python train.py --arch="unet" --image_size=48 --hidden_act="silu" --weight_standardization=false --learning_rate=0.0023 --beta1=0.9 --max_steps=40000 --epochs=113.2
Rows from block 2 of a small segmentation model, named by matrix and row number. Rows with one number belong to one channel. Each number is 200 + 20 x the weight over its row's rms, rounded and kept within 0 to 999. All counts start at 0.
Before each channel's rows are labels from the 100 images, of 14848, where the channel reaches its highest value: "strongest on" is what is common among them. Only what is clearly more common there than usual is listed. The data: larger renderings of crowded toy scenes. In brackets: how many of the 100.
# convs0: first 3x3 conv (model.mid.0.convs.0.weight, 128x128x3x3, each kernel summed), inputs 0-127
# convs1: second 3x3 conv (model.mid.0.convs.1.weight, 128x128x3x3, transposed, each kernel summed), outputs 0-127

strongest on: count: two (48)
convs0.122,169,200,220,199,184,197,218,199,194,194,255,221,205,219,202,226,185,191,222,218,197,193,214,196,192,206,180,170,203,198,167,211,204,184,202,196,212,216,197,202,208,181,192,198,188,196,203,182,193,187,155,200,197,205,212,191,204,189,223,209,219,201,228,182,229,202,239,200,214,193,152,234,183,204,153,211,218,222,252,183,242,200,214,237,222,187,218,187,198,197,201,196,199,231,204,191,214,192,149,201,203,235,193,240,219,187,154,200,165,219,191,229,190,184,230,200,199,202,195,180,214,204,212,253,215,201,184,200
convs1.122,200,205,179,219,203,219,201,207,210,214,163,201,184,191,201,205,212,220,177,185,183,189,198,213,220,212,190,214,192,185,221,187,200,202,168,219,215,212,193,213,181,191,219,185,209,202,185,194,204,204,229,173,210,192,197,217,203,196,214,227,215,220,184,215,206,220,209,236,192,221,215,203,234,243,192,171,193,184,169,211,175,188,154,167,184,215,202,189,226,208,229,172,205,240,204,193,194,258,188,182,201,168,226,201,196,226,223,215,228,208,217,227,212,228,199,250,218,226,191,254,226,216,184,179,230,213,216,235

strongest on: light from the right (69); count: two (52)
convs0.37,202,214,223,205,179,195,197,205,203,198,200,192,192,213,201,201,173,243,179,195,197,161,235,208,170,209,192,201,186,210,192,197,193,202,162,286,199,201,213,199,184,206,240,134,202,192,188,199,188,221,175,188,200,190,196,201,201,169,180,202,177,205,186,173,206,207,200,133,204,211,188,209,273,199,200,175,204,208,211,205,210,198,195,224,196,166,180,196,226,196,199,205,209,187,199,187,212,208,200,208,193,225,192,194,209,201,166,161,223,202,183,210,217,230,197,195,179,188,198,209,192,217,176,207,192,203,196,211
convs1.37,204,209,186,214,182,220,196,206,186,226,219,244,164,199,206,209,199,227,182,188,199,216,236,191,167,172,199,213,194,167,196,198,202,211,198,215,206,246,199,236,213,194,175,144,215,219,211,203,233,211,221,206,217,202,209,210,215,190,217,207,281,194,188,200,220,216,195,185,221,215,193,193,216,245,201,209,206,211,185,205,203,185,202,206,184,205,206,242,208,186,222,204,214,204,215,217,208,201,212,251,165,203,214,184,203,212,233,186,202,224,220,205,193,215,198,192,219,232,193,257,202,205,222,193,217,209,206,199

strongest on: light from behind the scene (87)
convs0.102,207,198,190,198,188,194,210,198,202,191,217,200,201,206,179,217,173,189,182,179,214,195,203,222,236,214,221,201,250,162,233,190,223,203,232,161,202,237,212,192,213,205,165,160,208,219,193,201,216,175,199,223,206,215,221,209,207,211,195,195,210,217,205,188,201,185,232,225,186,169,209,213,223,195,208,191,215,212,222,214,216,199,224,197,197,191,211,234,200,186,198,221,212,204,200,194,213,210,192,205,235,214,197,192,207,189,250,141,202,202,201,210,178,147,218,188,226,235,210,203,226,200,239,218,199,256,192,161
convs1.102,209,209,197,207,188,204,187,201,174,213,175,203,209,199,197,175,217,218,210,200,199,207,202,204,206,194,193,218,178,185,184,205,197,215,200,173,229,217,169,202,200,226,212,196,209,196,189,215,184,167,253,174,218,197,191,212,233,204,216,228,203,184,223,167,168,209,197,251,199,216,160,163,224,183,204,179,210,185,171,193,187,185,210,193,170,197,162,180,210,175,212,215,147,214,193,190,193,210,177,171,213,211,216,210,197,181,197,154,203,206,202,216,243,203,225,254,191,153,182,191,183,200,185,167,191,192,226,192

strongest on: ladder (31)
convs0.58,234,220,215,207,220,225,204,201,216,189,208,238,201,207,204,189,169,219,173,217,200,209,201,217,180,210,201,231,207,190,211,195,206,192,186,235,226,187,198,209,258,202,209,174,203,237,208,224,253,188,196,190,243,222,200,187,188,169,241,189,184,201,245,176,240,170,207,188,183,184,211,195,192,213,169,216,197,194,201,205,204,219,176,222,224,174,243,210,195,197,188,198,206,199,224,188,184,188,170,208,212,207,226,199,221,214,167,175,192,189,156,176,199,206,196,223,194,187,197,199,188,211,229,227,164,216,205,198
convs1.58,185,174,187,179,235,182,199,194,221,213,194,197,232,195,205,227,217,163,232,183,183,227,183,217,207,180,175,168,205,164,216,201,210,195,195,194,164,199,208,189,160,198,213,208,198,141,209,214,161,195,166,194,190,175,198,232,188,211,174,219,161,184,192,241,169,228,210,188,222,222,187,214,171,213,204,220,212,180,207,191,216,215,161,224,182,182,162,209,198,189,168,228,229,195,186,229,185,178,210,216,209,213,177,206,198,187,216,230,203,202,207,195,206,221,190,211,207,218,194,217,204,223,209,228,216,201,214,216

strongest on: count: two (43)
convs0.20,192,176,188,197,176,208,174,214,163,207,186,172,203,205,209,199,225,198,201,207,175,187,195,185,196,178,213,137,187,197,195,221,217,183,217,152,196,159,215,193,216,189,195,213,198,224,192,211,180,213,198,211,226,233,224,169,196,203,194,189,181,189,252,180,194,193,168,171,213,213,142,226,185,213,163,195,196,217,194,210,234,196,217,229,233,186,189,222,217,216,223,193,214,224,213,213,195,193,171,242,213,213,189,216,220,208,202,206,193,197,203,210,213,194,191,207,185,213,241,213,241,200,233,211,209,177,206,214
convs1.20,222,194,190,210,214,193,220,201,211,240,219,185,181,204,204,195,207,211,201,177,215,221,216,228,230,236,210,247,194,194,201,162,197,211,178,178,198,261,205,243,192,210,219,199,197,200,197,186,222,218,224,187,176,183,230,212,206,190,236,234,212,187,184,189,199,208,205,206,251,211,175,204,215,209,195,208,186,205,196,206,190,201,189,147,179,205,178,181,200,197,204,202,230,179,191,211,212,222,192,208,201,199,225,181,205,253,178,217,216,244,189,190,214,220,214,208,191,202,190,233,222,207,181,184,213,239,173,230

strongest on: light from behind the scene (63); tree (33)
convs0.108,194,191,184,178,204,193,208,192,196,204,225,221,198,201,197,219,197,187,205,183,186,187,225,213,213,180,180,179,187,209,194,208,201,235,208,203,208,201,189,191,234,227,195,209,178,263,203,246,180,184,219,251,204,220,210,201,188,202,207,180,170,179,216,192,220,177,198,223,208,175,185,208,165,203,180,204,215,203,207,210,217,209,191,211,202,194,255,225,198,173,204,248,207,238,209,245,172,193,182,202,203,196,183,195,198,210,206,197,240,190,190,198,233,191,251,171,202,217,191,194,213,195,224,257,226,197,194,205
convs1.108,216,220,192,191,222,229,209,203,219,187,235,186,202,194,202,188,194,194,254,225,203,169,175,190,188,226,195,228,235,213,195,152,198,194,211,209,214,194,196,214,221,189,205,216,199,210,213,221,197,211,202,206,218,200,158,186,182,197,199,242,229,199,185,187,185,159,193,200,176,217,210,185,201,209,174,219,208,184,176,217,199,200,184,203,203,215,174,206,205,247,244,205,178,198,194,199,210,212,187,160,243,206,201,254,195,212,179,194,191,228,210,198,232,217,191,262,198,177,209,192,199,216,186,175,214,229,196,198

strongest on: light from behind the scene (59)
convs0.91,194,196,191,194,189,213,235,191,200,148,153,201,197,199,199,206,155,177,171,186,205,183,220,212,233,191,253,183,207,229,187,209,229,193,212,195,202,192,195,203,184,199,158,213,173,166,182,204,188,212,195,195,214,212,214,202,226,215,212,212,204,218,205,184,244,195,232,210,198,237,157,193,219,198,189,186,185,198,208,219,191,219,211,188,173,245,228,195,194,158,180,202,217,216,191,194,220,208,197,207,212,201,219,244,227,193,229,172,232,217,214,203,209,230,223,220,218,204,203,228,220,204,189,208,181,186,212,222
convs1.91,197,249,200,211,155,202,177,203,231,213,221,192,183,174,214,197,219,212,208,201,204,160,213,183,207,213,199,224,196,198,215,191,188,193,197,232,177,209,191,203,222,207,202,162,207,226,213,182,206,221,194,194,199,167,217,206,239,241,197,225,222,188,206,196,193,217,147,208,194,183,209,189,196,185,215,208,215,219,205,209,214,182,191,192,174,189,187,204,215,229,166,189,163,159,205,194,194,204,203,227,195,204,152,189,224,261,175,190,185,211,182,191,177,165,193,180,180,203,216,181,218,195,238,194,210,226,183,225

strongest on: light from the left (80)
convs0.84,219,211,177,202,195,225,238,217,217,209,220,216,182,226,182,183,196,203,182,204,221,212,217,185,187,211,203,192,215,228,210,211,206,218,212,127,220,196,227,226,208,201,186,212,212,204,197,178,252,188,195,230,189,207,192,207,191,222,227,237,194,196,221,194,205,161,232,189,205,178,237,199,165,210,181,200,224,216,218,215,218,211,219,179,193,200,247,205,187,185,180,213,217,194,204,244,218,173,182,184,199,198,214,193,205,204,165,194,201,203,181,179,171,191,237,207,212,228,172,165,214,181,205,212,195,225,231,215
convs1.84,209,210,217,193,195,183,192,245,149,230,192,208,214,184,202,246,224,217,200,202,177,216,216,215,197,167,154,217,211,195,201,213,197,201,170,240,223,194,193,202,202,193,194,187,217,211,200,216,212,200,186,218,181,183,220,205,182,200,219,194,214,200,190,212,186,204,186,169,217,184,216,211,183,174,235,223,188,203,170,197,193,208,175,190,239,221,191,219,213,208,234,211,198,185,200,199,205,229,230,226,198,200,189,199,191,197,213,264,206,179,196,215,186,217,192,138,196,205,210,229,210,236,221,201,235,178,176,173

strongest on: airplane (39)
convs0.98,251,210,215,224,179,199,223,193,213,213,196,237,176,207,206,212,228,200,204,222,212,208,203,226,235,209,195,233,208,233,250,196,228,158,189,211,160,217,190,189,218,208,208,183,210,201,179,197,166,218,231,188,172,199,192,211,238,179,179,184,191,185,205,189,199,192,168,206,189,208,203,192,173,230,243,213,191,217,189,201,192,202,241,176,193,192,210,181,179,165,168,194,224,202,190,185,169,240,214,230,198,196,219,196,197,229,185,209,202,179,186,175,204,204,214,208,172,194,205,199,239,164,187,198,203,206,180,206
convs1.98,164,244,202,208,199,196,169,195,173,198,187,189,237,221,195,238,184,184,205,176,190,206,208,194,210,218,207,204,203,161,170,192,221,205,204,185,202,217,209,211,184,218,195,198,190,174,231,178,185,183,217,223,203,207,240,174,210,206,199,203,212,206,215,221,228,239,196,251,207,173,213,197,229,177,195,196,232,193,222,197,183,156,202,235,218,220,220,228,212,199,207,202,182,237,169,218,222,172,202,226,186,194,210,188,211,203,231,185,200,214,221,207,220,212,219,228,247,196,216,174,183,183,181,225,197,198,237,198

strongest on: airplane (34)
convs0.75,206,207,208,210,181,142,230,196,222,219,206,241,192,201,191,212,189,175,177,201,242,196,193,209,214,227,202,197,228,188,212,217,172,179,215,194,168,195,178,174,215,178,168,181,184,189,198,204,171,201,225,189,164,204,226,184,229,230,191,179,193,218,219,184,199,224,198,214,194,195,196,207,222,197,199,237,235,207,196,220,192,151,239,188,220,210,182,220,188,174,176,248,174,233,214,207,217,239,250,214,202,196,214,185,228,210,210,198,200,189,196,203,190,214,192,190,212,191,206,207,198,175,230,211,192,217,218,215
convs1.75,220,212,145,207,134,230,193,208,195,203,213,175,190,194,160,202,205,203,177,201,179,211,233,200,195,216,186,184,194,215,200,175,214,188,180,218,202,188,178,166,214,210,190,198,195,202,219,193,258,197,219,204,216,229,197,230,199,230,191,221,212,194,201,202,209,216,213,189,183,208,227,231,227,209,197,217,194,223,205,217,193,182,189,209,225,185,235,218,186,245,200,190,231,218,215,209,189,207,163,195,187,175,214,159,214,205,184,189,218,199,207,172,206,215,194,207,179,219,201,185,146,222,221,216,234,196,207,221

strongest on: light from behind the scene (56)
convs0.105,229,196,197,206,195,180,220,192,184,150,196,193,234,200,183,226,207,170,216,181,228,190,211,198,214,189,212,165,158,191,211,192,230,189,212,179,205,184,181,200,214,196,169,214,215,230,224,193,204,203,195,218,191,216,193,225,182,215,215,167,212,192,209,172,215,180,184,212,174,240,205,233,193,254,215,199,189,242,215,226,185,215,178,162,226,207,212,260,207,205,209,225,213,200,177,217,153,193,208,214,197,178,175,209,223,215,195,194,196,190,208,198,208,203,214,164,210,212,220,192,242,210,210,214,221,199,198,201
convs1.105,212,192,224,175,196,199,208,206,204,210,220,204,176,215,190,188,195,193,204,245,231,207,178,197,186,202,220,225,199,222,181,176,169,207,210,187,207,207,169,223,225,204,238,172,209,215,202,211,170,170,233,196,208,186,163,184,210,180,227,193,216,173,246,190,212,173,197,184,210,194,181,200,202,176,205,168,211,196,179,189,196,206,247,205,160,198,169,210,225,198,219,190,141,226,216,167,204,207,198,197,217,199,212,203,185,180,205,170,206,206,211,168,226,202,212,261,210,183,204,188,213,183,188,181,178,174,196,193

strongest on: light from behind the scene (79)
convs0.56,224,194,201,207,168,204,193,194,190,196,190,203,206,196,195,240,163,225,220,229,224,171,175,226,193,218,222,213,258,222,180,212,197,182,252,202,197,184,188,180,194,208,202,160,187,173,183,201,191,192,190,214,198,214,201,191,209,213,211,197,209,182,191,206,216,206,222,223,208,203,200,235,202,209,188,245,224,201,203,192,232,204,221,203,203,156,187,214,201,190,206,215,188,189,216,186,196,202,201,216,208,244,192,202,228,197,208,149,196,212,198,210,171,155,172,214,199,189,246,234,222,217,252,189,194,221,202,196
convs1.56,210,221,175,139,219,185,154,196,211,215,203,185,192,217,224,203,223,147,196,174,205,196,199,175,219,207,176,219,218,207,192,219,205,213,199,134,210,205,217,243,193,224,253,201,229,215,204,215,204,192,216,168,188,194,197,190,208,188,198,238,203,187,191,209,207,209,206,183,190,201,204,197,203,198,205,191,177,211,205,203,213,198,160,181,208,201,226,177,216,205,179,203,239,211,181,202,183,199,202,197,184,186,213,200,191,223,197,233,233,192,217,194,242,218,224,240,214,223,203,188,230,211,187,228,219,223,201,216

strongest on: ladder (30)
convs0.50,211,190,201,180,177,182,199,227,212,173,221,188,221,189,189,207,183,227,200,184,219,152,230,189,202,207,182,221,229,209,189,177,215,179,187,205,227,232,189,202,209,232,222,180,194,217,164,178,217,186,213,197,204,176,221,199,186,193,204,204,179,196,217,209,190,200,199,231,196,167,176,218,228,192,190,216,181,191,212,198,198,206,201,199,223,130,182,200,227,196,212,207,196,226,179,207,225,239,208,194,223,198,179,208,187,208,152,189,227,225,205,227,214,203,200,256,208,202,213,175,219,198,201,199,247,239,178,178
convs1.50,173,175,208,190,230,196,190,198,214,216,203,222,198,217,235,192,198,195,228,172,192,226,175,176,205,187,253,202,202,193,257,196,216,217,233,199,195,203,177,180,214,192,181,215,244,205,202,232,190,227,189,209,212,214,159,206,211,216,204,216,222,191,221,227,197,192,262,178,193,203,213,235,204,209,194,185,213,210,192,214,216,196,189,182,205,239,225,233,209,190,212,199,204,225,186,196,180,182,161,200,187,195,205,199,170,169,236,234,220,174,209,203,210,215,188,172,180,202,186,220,199,177,204,223,182,196,205,226

strongest on: ladder (38)
convs0.124,174,169,215,171,221,190,201,208,195,177,202,148,198,183,207,187,205,192,175,208,212,179,206,203,169,210,202,169,202,203,186,198,186,199,202,179,188,225,173,214,268,191,210,206,177,189,227,209,154,198,184,228,241,224,194,212,187,217,227,220,193,198,185,176,221,181,179,182,210,210,228,201,150,206,198,223,198,190,175,229,186,213,187,182,216,199,207,205,189,226,205,228,198,196,187,216,228,246,175,234,174,205,188,206,177,221,166,237,185,204,216,207,204,225,229,209,217,204,196,208,222,180,207,205,207,174,189,197
convs1.124,211,191,191,224,211,209,218,230,216,259,192,221,196,204,211,210,228,183,213,196,210,196,185,241,228,203,193,241,167,184,202,183,197,214,168,224,237,252,210,213,185,197,199,216,200,222,186,201,182,189,208,169,191,203,208,189,230,195,215,172,225,188,198,205,192,235,174,233,208,207,193,189,233,196,192,181,183,226,190,176,199,193,187,187,158,228,162,167,209,184,202,203,215,236,201,225,214,220,169,194,224,189,204,196,215,219,225,240,196,216,202,216,193,201,206,229,201,199,205,219,213,232,180,156,196,215,193,196

strongest on: light from behind the scene (51)
convs0.99,193,170,209,246,188,219,253,209,198,148,179,203,193,182,205,203,194,198,168,192,191,175,177,212,154,228,223,197,209,207,209,219,209,203,174,181,192,207,175,237,200,202,209,233,233,233,182,208,219,193,197,207,207,217,187,206,203,195,233,187,201,210,206,205,187,150,212,200,180,204,238,198,169,244,177,220,214,208,187,185,199,188,212,204,211,204,198,221,188,194,201,179,205,211,214,250,226,190,210,216,191,194,194,202,204,219,138,184,220,187,167,194,188,215,215,202,212,237,201,220,205,197,225,191,196,189,181,223
convs1.99,213,203,221,212,231,170,199,192,229,226,228,191,214,193,244,208,193,210,246,228,192,188,189,233,190,194,186,203,182,212,220,179,170,202,200,218,199,201,187,196,184,214,169,218,202,160,261,229,175,183,207,208,199,200,198,202,226,215,171,180,214,164,221,176,208,211,192,182,212,212,181,194,208,173,204,220,208,174,245,179,190,201,196,192,198,234,189,200,196,228,182,203,186,201,217,209,180,154,216,223,241,197,200,209,231,218,211,187,209,203,175,209,217,211,219,213,196,151,194,171,204,219,202,185,164,196,186,198

strongest on: light from behind the camera (57)
convs0.103,220,227,198,184,158,196,214,198,188,195,207,203,233,209,180,178,214,142,178,229,176,189,206,205,203,180,153,239,160,201,188,177,201,195,184,209,185,230,200,225,199,205,191,200,218,198,194,201,202,206,231,203,212,219,233,189,191,187,269,209,170,187,213,220,223,205,200,214,232,213,185,189,190,215,210,215,222,185,189,215,222,216,216,187,211,183,223,199,230,222,219,200,215,215,184,223,186,225,219,196,179,186,206,161,178,212,174,217,216,205,213,207,212,203,194,202,171,198,222,206,160,171,189,172,200,164,205,220
convs1.103,216,177,225,205,223,218,181,221,227,181,202,221,164,194,207,201,187,183,228,185,217,190,145,191,219,208,227,216,223,193,206,209,198,188,218,204,198,158,173,199,228,224,217,198,208,191,198,206,230,188,202,192,191,175,156,199,222,189,183,215,206,267,228,184,205,192,179,211,193,235,225,220,229,188,218,202,211,203,204,225,210,203,220,230,173,201,221,199,184,212,183,210,152,210,234,193,210,202,201,192,212,213,202,215,170,199,231,206,208,169,198,187,235,219,212,256,213,207,180,200,206,189,210,190,219,218,182,194

strongest on: light from the left (56)
convs0.120,183,174,203,194,222,206,191,192,182,224,204,222,180,197,208,210,209,197,202,191,188,224,165,187,186,188,206,213,217,205,194,227,224,195,185,160,205,212,220,222,182,191,235,216,205,200,176,160,193,152,214,206,191,224,186,200,185,191,198,179,203,199,201,245,168,179,256,221,203,197,246,209,150,191,182,257,237,209,210,193,161,198,163,227,175,204,194,196,200,205,191,179,210,202,185,220,186,222,201,204,206,206,203,211,196,187,175,242,218,209,185,203,198,184,198,221,162,206,194,208,173,186,228,188,221,192,225,203
convs1.120,202,196,194,209,212,213,195,220,205,176,191,173,173,186,209,222,212,176,201,203,189,219,221,179,192,202,167,180,165,222,232,169,223,195,176,223,222,188,210,187,200,191,189,158,206,200,214,178,210,225,198,196,175,171,197,208,198,226,184,173,194,225,213,203,208,202,217,197,189,217,199,235,199,193,240,180,199,223,241,217,218,207,229,226,235,192,237,206,193,205,227,216,235,207,193,264,204,210,227,210,177,189,220,201,207,229,182,207,210,193,191,189,192,214,190,149,175,223,149,203,222,187,227,211,213,193,193,218

strongest on: light from behind the camera (56)
convs0.96,193,184,209,206,211,198,191,226,238,201,173,214,152,236,196,193,205,175,177,192,208,215,217,190,190,229,176,224,205,221,190,224,199,194,194,187,188,224,200,200,167,202,248,222,218,197,205,204,225,201,234,203,177,201,194,202,179,185,185,201,204,194,194,197,193,204,212,179,214,225,185,207,165,170,180,178,200,209,191,217,192,184,207,191,197,192,150,208,197,198,234,244,197,197,191,197,216,243,179,211,187,202,195,229,166,226,160,229,215,206,174,232,238,234,227,214,170,213,227,214,195,205,204,211,168,160,208,216
convs1.96,186,163,194,194,209,201,193,229,204,201,191,210,183,201,172,204,227,209,212,146,182,180,210,196,154,172,188,168,183,189,197,208,189,200,162,223,202,207,218,200,168,210,170,201,173,195,212,230,212,258,187,189,223,208,182,174,209,200,210,214,228,211,206,207,190,233,231,233,195,201,257,189,230,242,183,176,162,193,193,210,218,193,190,181,188,215,218,204,192,179,198,198,191,197,226,240,185,191,217,164,175,225,198,177,191,199,201,186,202,196,196,153,195,178,210,187,202,188,194,189,216,218,195,219,188,193,200,224

strongest on: count: two (44); airplane (30)
convs0.49,200,216,193,203,200,176,195,200,219,221,216,239,223,175,202,200,177,179,200,221,232,190,222,196,213,232,200,207,192,212,223,207,207,209,181,228,207,164,204,209,234,212,179,149,188,211,186,229,206,148,210,188,201,248,204,194,240,216,218,196,181,213,207,203,208,209,182,211,205,198,143,212,212,211,190,212,207,199,187,190,202,202,182,202,224,156,232,219,190,222,185,203,196,234,207,216,218,210,210,215,217,230,204,212,242,203,202,177,187,212,193,193,217,187,220,178,201,216,209,221,223,227,256,198,237,211,182,177
convs1.49,231,205,209,183,190,212,199,203,196,197,216,223,200,212,211,220,223,199,196,196,193,216,190,182,223,220,217,228,194,213,230,167,180,180,214,152,197,220,192,169,205,177,215,228,218,222,215,180,214,235,203,173,205,187,193,193,195,190,206,224,179,210,215,198,218,179,218,192,198,224,252,231,228,214,202,179,175,209,176,199,195,188,192,198,178,210,209,184,215,182,231,203,168,173,209,194,186,209,175,193,193,200,203,217,169,208,187,227,239,209,209,199,201,233,200,266,196,189,222,196,202,155,175,253,197,184,206,242

strongest on: count: two (50)
convs0.11,246,226,199,182,213,206,176,204,187,243,183,232,209,180,207,209,208,195,199,177,199,170,219,195,225,210,189,190,209,244,171,216,205,188,207,197,172,187,203,163,203,173,180,220,195,208,172,207,215,223,190,174,155,216,208,190,182,223,201,149,208,169,218,173,221,214,185,192,187,216,191,213,216,216,187,208,208,206,220,213,224,217,211,168,215,227,208,197,198,190,227,178,164,229,185,236,202,216,191,202,191,206,171,188,241,194,193,212,206,176,224,201,209,223,210,209,222,224,233,214,172,196,205,218,247,198,191,222
convs1.11,167,204,214,216,188,206,243,221,220,156,207,217,197,230,196,182,180,219,167,197,200,196,179,207,220,178,237,184,207,225,228,156,173,193,222,209,191,229,179,194,200,225,194,192,199,160,215,220,208,192,200,215,231,204,202,213,194,208,197,222,205,199,201,201,230,181,146,196,196,213,201,199,215,185,191,191,161,202,213,205,165,162,237,217,184,201,209,226,233,217,177,195,176,177,196,187,204,215,202,206,183,171,178,194,190,156,199,184,210,192,193,224,227,198,185,228,186,196,220,191,214,172,218,215,150,201,188,182

strongest on: airplane (31)
convs0.107,180,241,197,193,174,187,214,221,212,205,195,217,203,193,161,257,163,196,208,194,208,213,204,210,210,194,122,228,176,198,219,203,204,213,182,220,193,215,170,223,217,193,184,217,203,178,205,211,187,182,189,235,192,188,199,222,240,146,207,206,218,215,203,225,200,218,217,182,203,207,209,191,183,211,187,167,179,208,209,180,216,214,209,183,193,210,204,169,218,189,174,211,236,231,173,233,213,227,210,209,171,231,212,194,215,225,229,216,198,202,213,190,191,204,199,170,222,192,199,193,208,199,220,217,225,216,203,217
convs1.107,191,165,228,227,229,226,217,191,207,190,210,215,221,183,230,169,209,220,176,190,195,191,163,196,175,214,232,200,223,202,186,202,217,180,208,213,172,229,208,183,196,215,255,184,204,186,210,257,214,209,211,153,188,188,216,214,213,201,172,207,223,207,224,199,213,199,234,253,201,201,177,231,210,217,206,181,219,191,187,228,212,179,191,205,163,205,182,210,174,208,176,186,184,215,199,224,229,173,217,193,198,194,169,207,198,192,168,215,178,212,173,207,239,227,193,223,198,210,201,213,201,188,187,220,210,186,187,204

strongest on: table (31)
convs0.117,225,213,190,201,186,207,264,198,183,191,194,202,175,193,204,227,210,197,202,231,192,226,175,220,229,201,174,229,225,186,212,212,190,208,170,198,204,223,171,255,207,208,212,213,213,200,201,194,204,219,239,201,209,190,213,195,151,199,208,215,214,203,201,187,196,206,235,210,210,213,237,169,154,197,212,207,177,168,212,177,202,235,203,169,217,202,202,189,159,191,203,190,186,209,227,237,175,211,216,193,214,183,165,172,186,202,189,182,237,223,187,201,198,181,206,210,166,188,190,202,199,194,222,166,209,182,176,210
convs1.117,189,204,206,194,214,213,177,186,226,190,190,190,213,210,222,180,187,201,200,197,227,188,210,203,169,198,198,202,221,210,210,232,203,199,220,201,204,176,220,207,222,192,230,200,209,209,189,192,219,199,208,202,172,229,155,214,193,212,190,172,187,225,174,211,187,178,205,261,195,236,194,268,202,182,160,232,216,186,223,198,191,208,208,213,245,227,192,216,196,202,206,205,210,265,186,206,184,191,177,188,189,184,190,151,184,198,188,224,171,172,212,220,188,184,186,216,230,170,186,208,203,208,227,186,188,203,212,217

strongest on: barrel (31)
convs0.95,189,184,186,181,210,229,204,193,177,183,208,190,222,191,180,180,154,171,213,175,194,127,177,191,221,208,205,202,187,214,201,160,229,204,217,204,209,184,211,228,195,215,157,229,200,218,190,235,162,195,201,215,229,208,196,224,185,204,212,200,231,237,194,211,212,199,213,196,207,210,157,195,206,209,207,180,206,192,215,211,173,231,218,192,192,214,233,201,210,205,216,206,223,246,161,235,219,195,199,188,196,205,223,195,224,198,246,194,207,185,215,185,216,170,210,209,206,203,215,224,177,213,214,214,210,199,184,171
convs1.95,193,211,166,234,208,186,208,205,219,217,195,228,201,210,214,257,226,210,218,242,190,226,203,193,213,187,211,209,225,200,220,214,222,214,199,209,210,223,170,201,212,167,179,198,217,216,205,170,254,244,179,163,196,181,224,169,205,196,188,238,207,198,181,171,192,203,177,214,188,173,190,199,203,203,180,249,166,237,170,201,217,205,184,212,204,194,202,199,198,198,196,195,209,194,209,214,210,197,194,252,208,199,175,193,201,221,184,235,205,203,209,203,178,202,205,148,196,231,201,201,230,188,217,215,215,210,192,193

strongest on: light from the left (89)
convs0.93,205,189,189,237,177,202,185,207,207,199,203,206,200,204,207,206,202,172,187,161,221,213,209,206,230,184,163,172,177,222,200,199,209,220,234,167,184,207,225,209,180,196,171,241,207,236,203,227,221,228,234,222,196,196,175,186,206,251,212,221,194,198,183,201,226,198,207,208,198,190,193,223,199,207,207,186,183,196,197,212,226,227,194,172,197,252,214,224,185,209,183,251,242,204,191,236,202,187,221,224,200,186,167,215,193,209,220,220,209,170,194,212,203,205,223,166,207,192,211,174,194,193,193,229,201,229,185,230
convs1.93,194,184,182,183,192,200,199,196,182,198,190,177,216,182,174,209,197,204,189,175,184,190,248,206,198,215,222,202,218,191,177,209,198,209,198,190,183,201,214,211,241,221,207,207,237,216,199,180,249,238,148,176,173,194,211,199,162,211,217,189,195,199,217,208,196,191,206,189,208,188,206,186,184,189,195,182,169,209,178,194,197,227,197,180,190,205,211,233,197,181,232,161,156,162,209,192,212,234,170,183,187,185,198,207,183,184,169,241,235,201,212,183,165,167,184,177,206,176,219,193,191,204,196,168,184,159,205,219

strongest on: light from behind the camera (100)
convs0.61,191,186,221,184,219,192,197,197,216,196,187,211,200,221,195,197,215,170,179,208,200,152,202,172,197,231,144,193,192,197,204,212,186,191,166,226,179,182,222,191,176,199,247,177,195,181,201,192,191,192,224,196,202,200,197,215,192,168,197,197,161,172,195,201,211,197,183,173,195,205,157,186,212,216,226,224,209,188,185,202,191,209,196,211,199,112,196,185,226,201,230,193,178,199,218,194,206,197,211,201,198,172,207,206,224,201,143,204,222,213,204,211,232,223,211,229,186,187,196,229,223,217,184,198,203,173,203,227
convs1.61,199,214,194,208,182,208,221,201,172,203,198,203,203,208,186,193,186,197,190,192,198,222,203,190,198,211,207,174,216,212,200,195,197,214,231,200,182,194,173,216,226,151,163,204,181,222,206,202,232,205,147,193,246,207,196,201,197,166,197,199,219,207,214,212,213,200,170,194,201,197,207,196,210,197,217,196,198,206,217,205,208,182,243,213,221,217,220,206,211,207,191,206,196,170,218,180,206,198,222,213,190,206,198,186,218,198,214,191,169,212,196,160,168,184,205,75,196,216,183,181,190,197,227,191,215,206,205,191